Rows from block 5 of a small image classifier, named by matrix and row number. Rows with one number belong to one neuron. Each number is 500 + 40 x the weight over its row's rms, rounded and kept within 0 to 999. All counts start at 0. Numbers have three digits each.
Before each neuron's rows are labels from the 100 images, of 14976, where the neuron reaches its highest value: "peak at" is the part of the image that holds the peak. Only what is clearly more common there than usual is listed. The data: histories of elementary cellular automata, time running down. In brackets: how many of the 100.
# fc1: MLP up (model.blocks.5.mlp.fc1.weight, 1536x256), inputs 156-207
# fc2: MLP down (model.blocks.5.mlp.fc2.weight, 256x1536, transposed), outputs 156-207

peak at: bottom left (31)
fc1.755:536569469513475499523558500497532519544376487504523535477519500552549555444461455472515506559493487538417457518514471432504520503509433444545486484528500493
fc2.755:527471490427494503471503492545468551464493506489495547475525479516530507494449525515501505508429502558486506465490496508497468438467524497492494543490476492

peak at: bottom left (33)
fc1.378:469592515561418511547519418496538536560431466470554501492482435499483472465448474528516466537585484530497548523471462469432541517491466438516506533514509569
fc2.378:523491537476508496483517508524515486505503505509497506579578511461546493504340513489485602513501380498501433507485503511499467406495503537518484528481505498

peak at: top centre (36); top left (31)
fc1.308:511525468472535538438492432542453547513433487463506509470496415490514510481447511519504490490528556538474482523499454531491503424546436490467529532503472437
fc2.308:516538400547501502486503479484500530528504531494538433471475494494524522505545481573522482448463521530475466428487453462492555518510443404463510494516492501

peak at: bottom right (32)
fc1.56:484562524525487541565486444465558528501542526435528467512472553471523475456452539566568513529474532422572537577480450474449536506495529434478492484500565508
fc2.56:503498522523501494506493504534493494509501502502507501525496503504508504510499505494499477519522481493497498511502512509500497501512508508510540505503506493

peak at: top left (27)
fc1.304:499561527493443524517511410506485534541470485507508490571506502524494482476488418471512487471563537520551551443529444501474443565506531507469526571495474543
fc2.304:492500539410495502495502508495507497509504500501499498509510509511477498483296495512490517499521493500493654498502490487513506501492498517497507585487498492

peak at: bottom left (30)
fc1.158:536503518526451410466513396512495506490426483531537475552439522474538485450457465554502504544520475474506500459545424481496505528502496473445483522552416526
fc2.158:453503506507441493494489508206572512551489510505502455621479551507463498444460491512501499497520493478508518487490515435492484508405502499505501582483483501

peak at: top right (30)
fc1.159:518499503574469497537521474499515503559527524474574509521496562545521485491458471543541483557549511499482534521533523492549519438476456481478521536506496570
fc2.159:475502459427518501489508506491498445485519488489470469517521523500472519485624521496498466366423544515517483502510587509496481617492477469507556476502496498

peak at: bottom centre (38); bottom right (34)
fc1.530:518669544486493449541473462527468500536406477486447572432535556513568515431506492483516542482500521536431515549475480468435498509487469441397472496514487440
fc2.530:456449512473552508436547490503439528488515533462465462472506483485538472519460534564509497534467492447512495484513477562486503443429510512428496495559491481

peak at: top right (36); top centre (27)
fc1.500:520547467443477451528493387508457541529439498437452440509521481485458526419525473490469495499537552483514475482512465528497532461483467422414513529552501523
fc2.500:458486480490518488503499511531457487489509522506490515441538495532527489510603492497481433461513529472483488536517516447510545524467500483519505322480503504

peak at: top left (31)
fc1.203:510480507580455542503441486536567562436442566616488461470533625491443486482491483480523499441478474516519462482504496440457523496475545479444583475373508505
fc2.203:489496493445599515489538505498448494575550466442493516481526488565430490521567522451491463503480493462460468565498523543565492459564547545492518449512489481

peak at: top right (44); top left (27)
fc1.605:496503430479501513498553477550422481551478562448495477550491520559481505427484495441497489437515500529459502498532447507491494461500515484450510506484481542
fc2.605:484502482438492497495490509506503506520496493507495505559502510509431488494454494493506495491505516493499308499486554520502523431502522433496525490487500491

peak at: top centre (31); top left (28)
fc1.400:479591510532553491468489526518462532586496561432451498479517528509470523431534486435574540516485538490511472587523466488472542500491426465472536494491504494
fc2.400:565467566532514488530506470496516530427501510538489550468554497536520599533541516517512528486603569499457541456490460479507539604560522530498467566518524520

peak at: bottom centre (30)
fc1.568:487554576532433500551468500469560516504510543529544434456442511543534526505422437599634467463533480539515533518402464453398513533537471484485508488497442504
fc2.568:496496486491543495508487495484482477489534498514496493476488489592518499505470509470507493424525515493492612508526467553526496517514390473502513592503501485

peak at: top right (31); top left (28)
fc1.691:557521445492516531487471453496511487520475476453517470500539434485536569516446504460534553515472569508453391511496491542454494477514443483476551457489457561
fc2.691:470482498489494501491502475536511493499486505501476482538532487530459509513529539438504491429393481529497460424529483517516464452454479443480510476486486505

peak at: bottom centre (29)
fc1.210:461518517488486507499533495527468578473525490458569478506469521487445567504469423529542521499600550448496516550455538518491514517517454497456494508536402474
fc2.210:468370527461484511501448524501493525480494609482496516522508554497447515524427486606520495484525483467507519493490543510497517478517510494386497530531449523

peak at: top centre (28)
fc1.316:450609483519492487528518476514464549524544499462493442545504561540575489476504471486502466468535519594545442505497476480524517488553494404379574453475530535
fc2.316:610497478515535510511426524387491522533545543535493523627455476513530495568456525546541472563474521448477485539483514554521584434410528491478492485584463524

peak at: bottom right (36)
fc1.312:500590479497462435467440462516489556530482445432481444548528541513535463452480540451530572498484469577544497528523475491478502534479506434418484495486550530
fc2.312:525484517487551516503508490522468522495512483488463504505493503414506457531621506532460477545438546469519445535502530524516500467515517473466503381517518491

peak at: top right (46); top centre (31)
fc1.624:530535544523507445515465469531480629507472452515510492502504484419600519471446526427503515555501506448463440533541492509531507546526451498465528479478505531
fc2.624:541494529454523482551522524589531492474540535527500480529456536562457558492428508452527477519514501463517526441499526514497486430526593500463503534490498475

peak at: top centre (37); top right (32)
fc1.75:534499522593486510480481472595500543563502521477510550491526568522550529528479526486484518531555484445494506522498497510519484460501455481494503553473489529
fc2.75:471502476533532482481505511415520500519541482473528459480504483499501495531487510505496568526506474489531596485518495436507530526488471558550475605492494490

peak at: bottom centre (31); bottom right (29)
fc1.470:520575538617538582456519449543518544515462542534534549475480560440448476497550500466489533525453570547550511525518507501509549429461498506477464540441430566
fc2.470:472456550416560496448536510492421525502507467473492494487499475508490471538667506454478499479420472498532552464498561596525520518571521525453496411504485489

peak at: top right (30); top centre (27)
fc1.105:487446527531534391507536480473477557527494445518514489475487532513500544515497472541549519525521468364554526472502528551477483547518416544501449546457439492
fc2.105:449518509493490475506489579486546475546494499493519466451540523478430522464494461455518487499492489548497540561447561483447520416443531502548499489478488531

peak at: top left (34)
fc1.267:448516503505476540498482452495509583451457517452481481435466499451493557486451518540471487472572524444453534466444450594508452478503491415436524526462517508
fc2.267:487494475651490491509511505510490488520523503504493494495488504506497493507495492497478579498493518503494510498508469477502503459505502498503491562495501494

peak at: top centre (34)
fc1.145:467542558528425497519453448557503568537406512507499533456525521463470507460519478560496476529509508512503528466482548468498559574459487470506591460475457476
fc2.145:491498519507539476490517495460525547472505493514514459438530476449482500493535533483515459469430505524511563455444590550517480474516456516540445472540488512

peak at: bottom right (39); bottom centre (27)
fc1.58:474481507527449470592444516579468494517529480511522574527503574503503543538507541479485509541555542415522524514544525535549489459480463496524538498480497497
fc2.58:471541493525488456483492504432530444445511536454464484576484562486490483487528519551510479582503472492504509521516541517425427477439469503520509584434400476

peak at: top centre (29); top left (28)
fc1.552:490550601536491512517490468555478500466501480504531457542451493553442523518589483522504442460503521542541493523434517471495476441540512508501521517482457494
fc2.552:495494500524501501505501503532484492491509491502492506529475508749484488496494512496508501499555495497500491499501493509506486471501548506501508507489503498

peak at: top centre (29)
fc1.14:457510468577485558549502457529537488592462521497474518523487543569470522410469502508490502484495515515497527511520426463568498434515526445516571479506471543
fc2.14:406512481444529504496509494532501536500521536476521532447540472501448479521334452463512501492522449545536507462470528592453558523573507524380517408495462548

peak at: bottom centre (28)
fc1.616:510565454547479504489470451515520507514472498522514490579534525503487556476502530475530465479508481501506474562527427412482477501524495420521549526436478533
fc2.616:576480485407559520528454484562446537520512458456504493541553487508489490457433467518483491497476510556547501497500621601496570520487513512454504404539475543

peak at: top right (28)
fc1.382:452530513493509538557501452549468553491550470470591461465517496527503507483464488496515504516537538415546542530485459540552523544472438494435570469504558575
fc2.382:470497479509495489516506504518507488493488490506484493546404517520484493502545486486479453547505535511517403483524487506504507566497692450536495313478502520

peak at: bottom right (29)
fc1.124:506598553467500501443491546456509518492458490500487539512479538543511507545432475582507467513500522551439515529439489462441549596506463494569520478481528485
fc2.124:491496480506506510505511499496486498480513501503495487501514512472674499516517510498484498513551485504499483457498496525504481499503527474495521546474507507

peak at: bottom centre (29)
fc1.695:516474504529520543521456501508433538539539468542568425459476524483514525476435508512554510502544480429517488574477492492551517510553454522434535490507527507
fc2.695:440536523550502485481510549487496495493498488451505510510448516560359431459529462478501451525544527508545480517546476493449562572504551545508478441422431538

peak at: top centre (32)
fc1.589:555519491534495529491528510531482533534524520431586397540552506478461585456466507533542498487583528459511446508441505513503512498512541484396486476538552460
fc2.589:526489489150483503537483495601472507499507492488488517547531504478453487515452507507530536530524400499501526489502501536510501478498505497500509515485509500

peak at: top left (35)
fc1.299:536533492535497516444548505544483510631477535478450502497538465545582561472483496445516547487539502474460526566489448505515542444463374475487512534533569485
fc2.299:496494470476507500492499503554503488508512493506501502511415505532481500501590498500492515500511528498502474506499469491503496466498563478511523712482507487

peak at: top right (36); top centre (33)
fc1.285:541596560498437508582528472520552490489468536464547508547478515482541500454498445479490470492578506483501433485507565518515511448492462466495435487504485529
fc2.285:498499407406519485483481510473494499493503492504483512557588503473528508488486486496490595460522446500497518496517505448506490535499503439487495795455500501

peak at: top left (33)
fc1.581:543498521472538514539441429585461527578493513476543539489466513484488469509547528458484523520458547560501486560542489484521575480492469470501562541510446490
fc2.581:495515386553514498504476480508503535504448532484494494472493495497518505512466477545414457469494460485470490514502498536489511496501441489533494513512490475

peak at: bottom left (32); bottom right (29)
fc1.650:548538505507460520490522518545450471559489554479479469524463496523530537452409493545637494521514488521448535574494484513407460481459528498507486528510515474
fc2.650:493480497411497494507483496471493468508512506527499528416440495448546492523202516505522517578482542507491521511516542504515502460499486543548484547538500481

peak at: top right (44)
fc1.541:546561514510482530467490469512522451495490481494517453477476527514457538427508532420478517471559546614521499493503511499435515564510464458427474524430442551
fc2.541:521494492476498494476495512498511502462508505504502529573527516491473508448552539488508532506515383505505500473497393436495485579492494523507514554466496503

peak at: bottom right (28)
fc1.617:536569461509497462451511513488496512404523479510516437560523572517539489494435541521508517500543490565474411570501507475497456467550514421472554504460439608
fc2.617:395448542470478517524477512529540432550541492535505579518490514508531501551496476394502510485400535510486546447513595520512449464483498527531508514549453488

peak at: top right (39); top centre (29)
fc1.749:582507512610491469530475433427531476528493485493540481507440471504493516542453523475535530445543515530528577527470455431468556522552507562478485543546427512
fc2.749:478492556598518496494518515496510480500510498512499508529490509495537479487461511519476486544501445489489544527500484517500471459502536514510502462481510494